Rows from block 9 of a small CTC image transcriber, named by matrix and row number. Rows with one number belong to one neuron. Each number is 128 + 24 x the weight over its row's rms, rounded and kept within 0 to 255. All counts start at 0. Numbers have three digits each.
After each neuron's rows are labels from the 100 images, of 14848, where the neuron reaches its largest size: "responds to" is what is common among them. Only what is clearly more common there than usual is listed. The data: seven-segment displays showing three digits.
# gate: MLP gate (model.blocks.9.mlp.gate.weight, 256x128), inputs 0-42
# fc1: MLP up (model.blocks.9.mlp.fc1.weight, 256x128), inputs 0-42
# fc2: MLP down (model.blocks.9.mlp.fc2.weight, 128x256, transposed), outputs 0-42

gate.207:126131158167093152166130141119192112125115137153152169162119119127146120111120136137115129123141139127138119119111096117107152125
fc1.207:132139131144155149161117128115141110132155145095143103110114132092161145133153109168136128107135125166147120147132165170125127165
fc2.207:094111172148131120159156135122065128136120121154131136170118125139125131105115175120127099124120115116133153139139079157108148119
responds to: the digit 4; second digit: 4; first digit: 4; third digit: 4

gate.30:157145079147142100139080093114118171151130122137159113123145119148104132179106092125151134129062091112114114134151096120148156096
fc1.30:157188076150134133126107119097102107132134145123134126148135113100145137131133140147144148116120126138116100137123140154123160128
fc2.30:113143156131129111151103110131151100167157138127145089129105137177092135174100100138121104133136112118135122103164105129132063127
responds to: decimal point

gate.40:118111150137126137103112135151115125127117058117114120123139176148126102147142128122112141169118151147141110087152125138184169078
fc1.40:053140103114154125157170112128160108138096090162125137095142159150124145149142113139171132116128110190158149141121096130156107151
fc2.40:123146107153150104152131108091099118117105115125170136151140137134137123089152116118163120124136162161095106068133101125124149105
responds to: first digit: 1; first digit: 7

gate.29:135141136147148087144120144110136094126097164082132103108093138126165133148095146127132134144126137155122124114144111167056140133
fc1.29:088134123153118103148125154131132156098102117112179127101147122148120107125095109109069131097114131136116136149117136121135127112
fc2.29:134162154144137153104123112134128117099138152151097110150112067171114118142128129139091148142090116147122119131124108144127150145
responds to: the digit 0; third digit: 0; dark on pale

gate.124:101124129132140147118126131145132159152143100164137107129154132137148111154106114106092116095152114078128159140132140145169130113
fc1.124:101130112132152118129091138163122127113120162154131095132116108157098095135136139119160127115160117121124125143071129142120116114
fc2.124:142097097128086100133113139130119128066098136153154161159080139107142122183126117133122143138107151116115130109106138110156128139
responds to: third digit: 4; first digit: 3

gate.141:139104130116120106140123067158143065126133090163137115143144129136105132131105122095132147130120143124137137139171104142116162099
fc1.141:128107144098117131078166145106153100121150097151121095124157120117080150111133155117114110154131146183121143120179090164119074102
fc2.141:160152105125150108135128158161135131096092168124156117085125165127142110111091116142188131143101121125138173135167111104140165115
responds to: third digit: 9; third digit: 3

gate.126:126113142150144136098128089165062126154121187102121113119113087098153118137094119117128133113143140128142090096130122130138147148
fc1.126:088120149122169127132170129138136173150078132125119124120119100107189131131124109165139131126154132132122130123119110094181127131
fc2.126:110100101144133116122109153155084158159113113138125162115113109121116156110127154092098100135122099135140128101122099139112107117
responds to: the digit 2; first digit: 2

gate.254:123110122115107093177086115108145140154148146123136117112133094128128135142118115109098123142101129136129178176122122126153158089
fc1.254:145160150136131127113154155125088127115088099127117115139121152172154099146094088153102177130157114135132131142135145146064119087
fc2.254:106129139169178163123123120176144128130134182130116128128157114120140127107113138149146114116130155105154171156101133103125146144
responds to: the digit 9; second digit: 9; third digit: 9

gate.55:125112121139117131150115135126156152087157182129164100145153144137093141152133144109136160143116116091117177125172084122138070146
fc1.55:142132143152142119159178123070134109143109132124151086171110141104143153168123143131112168106153149178127097106140143118142154123
fc2.55:101144121121093080105133122145123163127159146128176067117157122147125131150117151085124127157176110114139138128169128098124126142
responds to: third digit: 8; third digit: 4

gate.31:139159107138122109151120110106113112163138111149134113131150125127086114172114102147118116121123167177118154140100101129145149150
fc1.31:064095145123115158099122115138135143149114122099113159105109085144135110136136128146122116175096143137129135162126135154111098106
fc2.31:117121152109096138129089170122103117129098124160114121130160136147146142131092147134182143143134115109181135118170161124124125142
responds to: third digit: 4; dark on pale; third digit: 1

gate.189:108144148137080139122089126130126136133128123095164139142101083116114170127142072124122125123139131107172108131127158113117168174
fc1.189:122147125142128130112147167129102118106111116123141134146087140123130126089130146152107102134107125076135175141116126112166148115
fc2.189:160098112158150117098100161127122134156116177157099159133152148144156134143126144128168155149121137114101129120124092121132101066
responds to: third digit: 5

gate.214:117129126132101152134114148133120116124156147128108115140139134117133121135132137176102124177126122142137083147140117136109147083
fc1.214:103139135147115138186162140109177152095134099110151119130104104105136175131182138131105161128097135119174141141134131143132097121
fc2.214:101138101140136138208117103105132114151101151154137132149124086140153113100138096115135121135148127151140162133081160164130101105
responds to: the digit 3; third digit: 3; dark on pale; second digit: 7

gate.9:128155125105142145128106145157114165145118131103150123148091133109148133130126059149161166110107104133168103152133147136155154167
fc1.9:099122090133118106062131113147123147172167121065103112113118143127149123182125122140135105097108126126165134147138104088165147133
fc2.9:105118143157162124072155121134108175160098149151113184117104119129100149138113128103139110088137094132099167130089056169143128093
responds to: the digit 2; second digit: 2; first digit: 2

gate.181:138160177111138149153113137172087117166085169101155126116087136099124123129102152145096107110151097154152062177153082166119156131
fc1.181:157129153132114150116083099126070160125101123131156156135126095177107148087160149138115131159111125099141144163102106154111150131
fc2.181:166124158077101085142157134150129113103129133136177127134125131157080108101159097105146134119156139124148130097166146132126112146
responds to: first digit: 0

gate.137:161154139163123123111121117131111158139105143106168084143143135113139127137122137131139130127116145167119101129124099132066118111
fc1.137:112109104139150121125141155132122112144074107179159164124132106109134154133126099106127175106131135102071100159134128079148116128
fc2.137:105089130156168160123132121179140124125126159123129150115123108132141133068081119138076105136110135123112123121089127124147124175
responds to: the digit 6; third digit: 6; dark on pale; first digit: 6

gate.156:102120140149126184161124112153147120133139166104132143127114054122159146127135129143123120154094108161142138137097134146145122094
fc1.156:122124153120098125117127095133128096131119158107153118135139140140111105104110181145150145108146139124151122123121171191087154112
fc2.156:092105131161163099156115159163089135139090110107088131129131129118163149136129115125122118117088090145133125142161123123165141158
responds to: the digit 1; first digit: 1; second digit: 1

gate.249:091126119149160112121135147121137147100104155157168097095150139110141129139102121175101170116116173173187116123154115140130128114
fc1.249:157115113151128129142110148109080082158114127110094120136093167152145104151130109146114142121128134144130107103153124081133185134
fc2.249:146134151147132166119150151155104125150141132145136196137106140099095125126138125127122121124123118159075124130058104118168118183
responds to: the digit 5; first digit: 5; second digit: 5

gate.188:121132105151106141177124132136119124160192125122150123174105138143116107124134120131148138125111101158118097168091149096124145146
fc1.188:077105101111122188191090142158113140142122133122090116126108131104117107095157176148099152133147115126134150135123146085129121176
fc2.188:133140165105087125144112147156123169122140149105130085148154118118159100154138136119143159121165112162156107124114149123113141156
responds to: decimal point; the digit 2; first digit: 2

gate.84:119142117150165204171131152103167113134120086159167143167133107108148128117148137132146186136146159115142093111077152121103124098
fc1.84:112135116120113112138098088118145099124149133186135110129099114170106106115109151123117118174159160110137130118135120160133173091
fc2.84:089128106136135089100131095114154114149105144124116174124107144159139124162114139116116136090119113143090110147070145140170104114
responds to: the digit 4; second digit: 4; first digit: 4

gate.205:115162112138131112182111110145157149142101133128115125142143114129119150096120112124111135163130143125127156156133131123112101128
fc1.205:063161081174084125164153133161105102132124117110098134110130087115154121151147129124140112105095066132140126136109114087100126104
fc2.205:107071107150162137137091097120123127127118117105152054126183122120114109094117111143118140101135158155188113086120160095138131102
responds to: the digit 1; third digit: 1; dark on pale

gate.44:110171150160070126159108103141117144161129137152170120143096100130151133106159135154146160170102173125108090125137155116094153140
fc1.44:156136111088165109086121146127109137121131113102098151119081153105104101133134122132131097166100090112136173130132112124165150146
fc2.44:169133117135143131094155135103137110104141131167133147107162138184115122130100138120140137170135138105122120112158114123124115085
responds to: the digit 1; dark on pale; second digit: 1; third digit: 1

gate.232:145074101128131119086106124136124142077102127135187089097152142127098132144130143113132149125109147123199119107125148114142097138
fc1.232:134121077129132130110142190113101141138142112112132116091162122142141127164156126117112133099120103091127173161141129095159078133
fc2.232:134131137152145128125122140166092159127113151143142218120090131151137109137122160104128095119130096118098164106099102113128110157
responds to: the digit 5; first digit: 5; blue glow; first digit: 6

gate.118:111097130138141112148141132094162123135086134112138115168110151134165121143150096142144134104105137113199128129154135154106151102
fc1.118:087122122159097132127112081132139119132155145147159118137122126154091116098152137140118109163131115113103096162136128154132178093
fc2.118:066100132110112134105076105159189088141137144146088152127143125136144109138122144137116098073168090146102099147111135082161168155
responds to: third digit: 3; third digit: 5; second digit: 3

gate.149:147139113146147138146116159176131125135125120127130155154083131123146107142138099134136161134133111151116084130114171127121111149
fc1.149:130094148118101121085141127137129123143156138084124131122120143134082128128086174073093092108138116161104130128147072155121135123
fc2.149:128127185138148167054151122126156121138137160134130147136104130131083146114111134105132089098136116150096111119129090151080134125
responds to: the digit 0; third digit: 0; second digit: 0

gate.236:146114154160123114130164157096125141153101161117099141104134151126122162110099104134114122097086109144137079184156098106125117183
fc1.236:143140144125143125143123113199128154101111133079126158130128135132146150141144144106141088149099136105149151132130136102158124154
fc2.236:108159125133145109144148135072143108130156118137091108128086120107117110164151104132200175127152130140128159145154126176120122132
responds to: third digit: 3

gate.58:123138113141083146141117152125190115154157122106096112123104153105161089162143114126170162129114171137167129117097192143115140158
fc1.58:136140102105128143136071145159077122160111134102119098172122129119125121103147126116115153144158131130161088134117154100073169141
fc2.58:143122075079150117156122095118101165142162112145138103149104119108130115130151136104156151120111144114140149097099149132171150106
responds to: decimal point; second digit: 5; second digit: 6

gate.70:118128122132125128108183150149115157142141097142138139128114102135143142141094090147102156117122116146167110124112118115119111090
fc1.70:124143114148164160165140153105135116098165096127134108139132127111103132144153148155094136134132150087160113129107139146097128096
fc2.70:167127101126088124168130135143163065083149106135128101152145155138154108108116161163138157174109168145156109121137147117148120112
responds to: the digit 2; second digit: 2; third digit: 2

gate.184:083119134163156144168091136115150132132117108125130093135135126111151140122127125155124135179162169184160115130133137148118141116
fc1.184:132092120128123111081074090126093166115118179152136123117111125124088099111099131099117114116124154132096113112126113124094141133
fc2.184:129158125070108115086160157148151133110141083101116120111121166114128130155123130131109111117150114115134127146157130111127156157
responds to: the digit 1; third digit: 1; second digit: 1; second digit: 7

gate.132:132161138154117105151126101100163156118085114099174141103142116150128108135132157159107131143135162150125216124135091166078148118
fc1.132:159156176093154171124113140130147113163144097118127115165129103096131156116163144118147117146127078102087118100103111122175125149
fc2.132:135111123176133099128105169097089140156130131130126161130110148097159146170129133126115118106123116142115163129074087081131159121
responds to: the digit 5; the digit 6; first digit: 5; first digit: 6

gate.0:120192094148128145168101162104132133145120119116128098118098139131137123126136114132145176156101149085164129149122135165091122134
fc1.0:163142136153109140136130124185093105171095161122103153123110115149116110149118131122136138124133093169081090104084189081145095138
fc2.0:134108161099138141144103119132126111145136086118150117119140125140133134142163100140101132148114121148165117120151117115165106121
responds to: the digit 4; third digit: 4; first digit: 4

gate.88:107110130136118151125094102166107164094129157132057112151129123131157158133120110123144129148151168148174129140187153140144104163
fc1.88:147104158104179119172129125096149138148104134167104112159163149109147175112136098087141148116145122162134168156132109116142127155
fc2.88:176109100125099068163064142127141116140154134099114091139124143109125140120136094078116117143088133161147111093129156089149141116
responds to: second digit: 5; first digit: 0

gate.148:140127160096129103155120063118108124146122106142109129166088106100128149125121125153134147183110136147103071121131143075130088162
fc1.148:144109173121152113093107121126100148128102148164139168195132123133134104138093128158160125107077144139102129139080146128135129103
fc2.148:126146110121132067099111115162102103145136122121118121130162137164132122130137108137153145146170143143127119109183131109144088107
responds to: the digit 0; first digit: 0

gate.144:161146137134128113096157136118157143170100142115106125093146110131150137136138127109099131120130066139108101135136121072146094135
fc1.144:072129133122095128115134122143151074081116103135144123140116130138133143099065128157124135158128162148140147123088139149138165121
fc2.144:154133139129163174105168100138140110116136145112118134130128112139129149070109132144119127136135128118152074103121125108134165108
responds to: white glow; third digit: 0; third digit: 8

gate.159:133171163116127136142113110159111137116103109140169131156100113119130129108142133159171141160138131148124137132140137146156124163
fc1.159:107102102147169115139123099125160161101123113185159095115187105104145122133156131137123132115133145141185152082130097149141096095
fc2.159:101151160124067129105144135142141099105124132098093093133129148145107122108114166090105132133142123131130104144146110161095127102
responds to: the digit 0; first digit: 0; dark on pale

gate.54:114145109110113133145124138095106141125125110197142134118157097148118141151142130111106118124107137115127159156163095115174094103
fc1.54:165112125152091117120113112131103116126158156130077187129109129118087119134093152089110135164113094102079124141131111104106136128
fc2.54:068102111168109100160114160120104148102099137097108074140116125122162126141114128110129125135105122132180148160175134151102113131
responds to: the digit 4; second digit: 4; dark on pale; third digit: 4

gate.6:156121159128164142116134145146122170146134131109111162152109152152141174146131158110153139126147136090138149138112102131138118140
fc1.6:102142132161072159167129146080105105126094153135121151150129133145118108118136114127146159160141114169114132125150130146147111122
fc2.6:125133170100181107132118158118160106125147102130134102117169138167114126130112157130083098110150115107148102135094140089136142177
responds to: the digit 6; second digit: 6; second digit: 8

gate.112:136128110127137138143148085058115089111126169149118150135109106128131154151124131088167112132101149126121158096129137099139112144
fc1.112:116126160122145080149169128135133143125111142144101145135115142172098109137129100116135135087150116149098135090083097118101179154
fc2.112:169153140105119108153153102081125103087157097146127122130100136132109164132165113150124129115170169121083118134101136131112137143
responds to: third digit: 7; third digit: 4

gate.98:148134210167117140133130111115145151151089140116115095156109165159127140106125115171143113127157123150108137142152119183085149111
fc1.98:164101143142154150132124141136135100128110139116103107067192125115127128154130108101099101130132089090113141126141157120140121179
fc2.98:161105119136119169060119118131103182113145129121118087141114139113122145130143107171136173089110162118176105123133130105090115115
responds to: the digit 7; first digit: 7; third digit: 7

gate.120:114135170135076163128174107118140094161149154136121144116155135103143144103126171140082091130145121139143111154133107149139130074
fc1.120:108107081141127103155162148138105166081118117146179070147137113113127148122114159174127162103117132156158137134113104104145115133
fc2.120:123121160086119189150122102114120144174124144101141164148104142151115124101132097105156115131150108116131109129114114178145098128
responds to: second digit: 4; first digit: 1

gate.73:148137134116099108148106096137144119098151141113167059138155070142113108118124130122093164117117110116137127140146113090154087142
fc1.73:145107133146176110100131176093134136109130176123153096145178135136114125109125154153146123096120103123136065139140105146111059125
fc2.73:142119089148116129120112170126133136123096156136142141100147146137148105131120135103148124136164154109137126127147136125125080076
responds to: dark on pale

gate.82:115100117113152135091150097144142118136166118129112121156150150124138141128121102114152134134129121135117115107100088162124126132
fc1.82:104098144098113101085173111134126131126130182172130133110209147113118149124121120150078153114109118104109157158133102123127174123
fc2.82:128080110125144092112167117112120145148138123107148117115161142145158099109132184149137159125149110116126119155098144142133119107
responds to: white glow; third digit: 8

gate.129:141081104142121121109145125119148138069098124159106161116128134148088132113144105127115138118108149087128147097131110121139110104
fc1.129:095116115126136084135111140133097159130155103092125100125103141096135120146149080098116163128152171128135147139108142098177124134
fc2.129:110128120137151136093141145161053125108121121126114132110116140157100113120145141130112119095129084103191140121151127117124114120
responds to: the digit 9; third digit: 9; second digit: 9

gate.160:142149158142105142165086133157131140137071105123155149169106096144179098135158088162160146149137153108145112140115160125143140131
fc1.160:124113153101161128127169123168138104146144117114114091118148155114135113094100187122116123115151145115154167087136046124139120092
fc2.160:105099145142126197097126071123127117166131165157124165104151082111112165101106151097131088148141119139091138146120085182144122129
responds to: the digit 0; third digit: 0; first digit: 0; second digit: 0

gate.41:150092125152142124130124130102119117128126148117132105135134176135125146158130111116093150088164142114182117118165128130182132108
fc1.41:119173165144101152145131135143121115119088152093116129106103127137168137130150119143116150137133147144127131184128128154109126098
fc2.41:154157157129127163114100126133103074076121162144096141162131147129121119116116119129102116135135151147087106147099167111089159121
responds to: the digit 2; third digit: 2; second digit: 2

gate.175:138104114119125094144110094131127154126092144151123137147108097143147147136141099155150099161129135095158187146157112139132126101
fc1.175:175114116130109106163086102107105131144133132111101153111159091140111156170150111144113123158141084090078145120148125080126118141
fc2.175:146127119102159109132142123162113144114171100132124151169075110140116138131110136099094081091113118121117150119138110162139127157
responds to: third digit: 8

gate.47:163119143172133163126144122141096103170099118147119141119121147154129173111121124121131108108115107153138113139160092170076130119
fc1.47:162101140156129099134111143098114095095105125124183140128065154107115125138131081095130156144127111137139108120132137111163115124
fc2.47:174150186098110152130153104148178093136175094157086169158121121170160145121147140117126098155100113105089153118151110133097079161
responds to: the digit 3; the digit 2; red glow; third digit: 2

gate.48:105133131124129127145122138146123157120130119156151136144110120087102170136092100175145160156064128098131132143119125146138131117
fc1.48:163130100153146093163095085121141136087127126121154145138111149146150125166116119177138129151126106131053175138151169112195148158
fc2.48:113180099098160126091147098142123135148116140119115104154117102161106121101134109110153121108138070095119084128193122130125119101
responds to: decimal point; dark on pale

gate.245:072119136123125172151139107154138143129088100132151104127125138125140106099161131133080135136144123087181076124153123162132145117
fc1.245:088150118127143143176138142151161147170136146114148084136138118147106087119096121121111125117127150135164123117101129100098127138
fc2.245:142129160134115128178134099080137112153167087127134137119121101161140124153143142148065137107127126131139144140159119137145161146
responds to: first digit: 5; dark on pale; first digit: 6

gate.15:138171071129109119137130142126138143135112096101171093143135129111120154122123107158151161094114123139171157082100136115129133133
fc1.15:097108076116137132169115129137166102105113161116106148094172147134133111129109115112146127103151132124161108146113198102127100124
fc2.15:106083121122081135139119130132114138099158075106109125109114128128147112134125122097104131151120117126142130152158163123131114095
responds to: first digit: 3; first digit: 2

gate.22:133151145124168138158110117101130110139109131168168106120150100109161148125168115172113150124137138148148142120131125153168118132
fc1.22:092151134192145134166137126129110112122164135146142148147110115094128120128138176119192166131125161146119111129091123183125150111
fc2.22:075077135146145128153098110118090143134102116116108120183137118111157113095100122095126111117090102123130109134152136165085166125
responds to: the digit 1; second digit: 1; third digit: 1

gate.247:131111148110132120144098109088145123155103144110082103122119125126096128165121075121124137154105157079125125131077163138115110134
fc1.247:139120117081107120160089117150089118114129119099155144145113107149132114077113109133133120121092103132124113098144102101156141115
fc2.247:116148177122112158150126120139142106130095155143141138111179110124131149113121149139135099155154132133119099145159099139126142146
responds to: the digit 4; dark on pale; third digit: 4; first digit: 4

gate.248:115144140132119143118106153138159108103159155141182091129120101111111113138093112136139108159125104126092100150108110114160094105
fc1.248:118144120147137101131150105112108135161117122129060192138128144116084108127130114139155122093128123127145129156131172125127140185
fc2.248:118150170120157162181101098107173101175172133129139146133162116128133126132151164125099127161174088166141109145103117159152110163
responds to: the digit 6; dark on pale; second digit: 6

gate.220:107132122113150104133155133140102142124112142109189143150115151151094127125146121134145139150118137125109155153137158120125110133
fc1.220:143153114122074107134071091118121107138134134147101184104078138117099114124074120121131130103145147116063143161123128135148151112
fc2.220:135122175124178107162160111131100148136140176107131161124125111140146129089125145099120142121068099126102126102162103132123132162
responds to: the digit 5; second digit: 5; first digit: 5

gate.210:143169148149126105109096113142140147151108115134144142150108108123094170110121084132123104141141143088135131130130102115088156108
fc1.210:151123130110137142069127129120133102149144150131101144152139133133157112136125101118132090119126138108117102110066142181084122112
fc2.210:125119132136130127104098081164084155108137134120157141160121144143109159113096163144092127149190134145138111107090086116167120108
responds to: second digit: 9

gate.237:103100127193105138136111148102179098158160118133108118156096125163177112159155128126142122137114118150080091149101124117116093119
fc1.237:125150178100116127089131122138133170097135166081097156147128121154085127120078129143143136113126121144140139143131134179111136153
fc2.237:102105153102146152134146113164140122139114137159130166106103113129130143109133129136105099122112111119104129176106126103164135145
responds to: the digit 0; first digit: 0; third digit: 0

gate.142:140136138132103152154116148095159124090132130141119111159147103108128169153196115131148138142126131122131162102119095133187124107
fc1.142:140131119163175110131172133135086112137166119122096111126112139131159130146129113086087128130135125144164142136095158130151130157
fc2.142:159149115164163111141131093110160114116121153148163129126133117152110102109127136113107137166108135140117134117143133184141097137
responds to: dark on pale

gate.128:092129094146140142138139144087141134150120105126147118149122139101148108114115122124139129117169145153161135089114155164113145115
fc1.128:132134134147123116112081103111112150157129123147137125172120146136120090105111152132158117147145122116132108101133132169082168101
fc2.128:104131129085126065115139146106113108144117136132125152130122144103150115148117172124100159131143129121090144146104109119167122121
responds to: the digit 4; third digit: 4; third digit: 1

gate.194:125130117138108142092142139146132126135147134108121140154097131131137107182094101099124166091058130131142125145150144128117123125
fc1.194:091148138073089091103094127141126150101144138098125129129102174138074122095102137136143117139131120141108109134148105130130169160
fc2.194:110096106152156139067142128107133156146151111101106108112117107136123166165154135123138147060094132168147122155130101127120080129
responds to: the digit 6; dark on pale; second digit: 6; third digit: 6

gate.192:106126102152117112210105144111156113135111147160183120100152089112129152130140129143111124136091129141141109171125137104124089118
fc1.192:138128110128127148093106109113088128126132092197125137123100122143128129161125118068113096114118129115142181104112118080145141148
fc2.192:157132106072146086113156148139143125125133126104127154108128175126134104124137153120175140142168123109110125132154139104112093140
responds to: the digit 1; third digit: 1; second digit: 1

gate.24:116125116158138155157128156125165123118111120159149145115115124087144125138128114127142166153136159138127087118131116132147122105
fc1.24:108079137161115076135102112139162131110121112118121127149098115138106093153094146096108114164154105123137177155116112097106144109
fc2.24:120125117125137114082123147161142121123159134117131134117126157141119149123133115130112190120133137140100103119103134091130128135
responds to: the digit 4; first digit: 4; third digit: 4

gate.99:108116158139146149103110166105149137116140148150175099108151136099157122146154100122144154120111161133195092077160117134190125107
fc1.99:101113082162176114122168115092145116141173086141130142123156099106108125110100125124139097126121111101125142121115165167184116137
fc2.99:098097111187130116129164111092105123133153089102128145127139042126126127145135120122091150123118126136125162120148116169130151152
responds to: third digit: 1; third digit: 2

gate.168:081148125159114100159083144141142158105155119080122116095127120177158121091138096140146113144118128129136185112186137154134143138
fc1.168:104095158106110161113131101122080086138150139159117175130079119123091108133125122119135180092150111128090124112136119120168187157
fc2.168:151116141109093126133141129164098158152168132118133140150102148092096151119136113077115104139120163123102115136156130084119135135
responds to: dark on pale; third digit: 1

gate.57:125149109115150139144116166151139148112115170129111091101117089146133112089110107119144091101132119103137165131131096166081086131
fc1.57:170111166149145157087090114149121148142147121171159132136142122160159152138106123143138104123156179095119162122118160153173118133
fc2.57:136150094093078100119117151119145142078109160131134163131078155111124122126157087126147187110157139131128121145097134121102112131
responds to: the digit 5; third digit: 5

gate.64:103089168140160109130136108111120182107112095109095089148118111113116121131114110097101121128108162139100139166133096136143112093
fc1.64:116147125116110112134127127132132182180120082113108043140152099130138109107160140133130098144105141127135130143151145104171136111
fc2.64:125122125156132134152136108116127128171103114137151145113165134150120122106099092064113090139139141109138152093174126128090140153
responds to: second digit: 5

gate.14:118145119146134155167138149155121116172107160116120165136099129153160100095064128125093114130131143148138105164092104137159166106
fc1.14:123107124147134066119120104148089106115092153111147126137153095155115082116101126104166107087144133131120125098192123108108130108
fc2.14:117137122142115116079149132156119150150163113158087135104137103104153150113137139156104110095110137128123150133121112106127138140
responds to: the digit 1; first digit: 1; second digit: 7; second digit: 1

gate.158:129150116118100137114114169119109182163136121079121080138122101098133104138150117140132170149138143122177102109126139160109162130
fc1.158:143113116127160114113158116125163083124125101128125104086132149105093142132113158123080108096109166109107149134134140135192099134
fc2.158:119140149166177095090124165116133105145132115084125128137127152135104156148144140129161135142120123124086100167142126129131138104
responds to: the digit 6; third digit: 6

gate.215:149157124121159182129136162152091145090127113126143116151161086112148144100145119155131162122116139104172083148152110174136151128
fc1.215:139137126136130150162163131123135141144153172124091155131138126117138145144122133143116146145115130144128144125133112155073125069
fc2.215:144117098141109121162123113122097153119113100142148128126113129138119158130104090124074131092096130120148168118141099138144161158
responds to: decimal point; dark on pale

gate.1:107117103121138138123134123076165101135137139137098132122115169124074124171098080180127104089126113111138103135132145112151138123
fc1.1:178124134123145151107116123128098160117154109087129119137105145093161158134119179128129121138128128074138133124152124126136111161
fc2.1:134149098131145089150157147144100111119106140093151130119135192138108155122144108127155143121112156133160148093095141131098109123
responds to: third digit: 3

gate.107:128163133134138172157084104123128133124149130112175121164120124156132148111144125153102177188117173117136100145085145125125103140
fc1.107:073158165130091157157141133162144106123142086107111119124082120116153082122136162107111097091107074128116149122153150101137162147
fc2.107:108151103088111146160112099124122160178111134120130109123091151123135103135144115090151150121152120154175130116151194116134129140
responds to: the digit 6; second digit: 6

gate.140:109146163143132091158142109104107128137137127105096102130138135101092141150096110140126167110135107118108057103125167164123156127
fc1.140:117121133125129110143123106083095169135141157128100142112110123114094135136093119118137149090129141103123128104172145131145117135
fc2.140:138109091117112105128126113144120134114151114106159103175126118135143141154127144117134161122166127150117106148120112163134111160
responds to: third digit: 4

gate.37:120130065163136120190139168075096115151172157127134082150095081123129153130142136150138170149139127084179122124111148144115119149
fc1.37:108145127149169098132116124059114134129132163121111083105120132127113151153098076106132128144145100102120173122176127129119126179
fc2.37:162132137161111152106142106154131132140141158115132117138099115112082135078115105125120104163180107174102101147188108172048134132
responds to: second digit: 1

gate.28:114170088109141104139143104136121122116090133166180175094137119130145154160157142160127117125143138107164139151162136159125143159
fc1.28:151113089117083157103123118100135125126100087139131088129159142101091087084109137142111119120146126148118130085148110147168187117
fc2.28:135154154093133101161137118116096112111168088125121160158098102085113139140180077120140174077186162120131131091097148123160100124
responds to: the digit 7; second digit: 7; third digit: 7

gate.234:114125143152160143191113108132161141171122134157175161156099121112102159158159120104123122152140109121142104134086085122134139124
fc1.234:124112108125139100096142188150108105116108123150097132102136142118150112120107167140115108153125096093184156137146144144101139080
fc2.234:185142121123117143093094161156136169118091154127125160109127127100132108131167109122184179124095139110129176135091138139142107091
responds to: dark on pale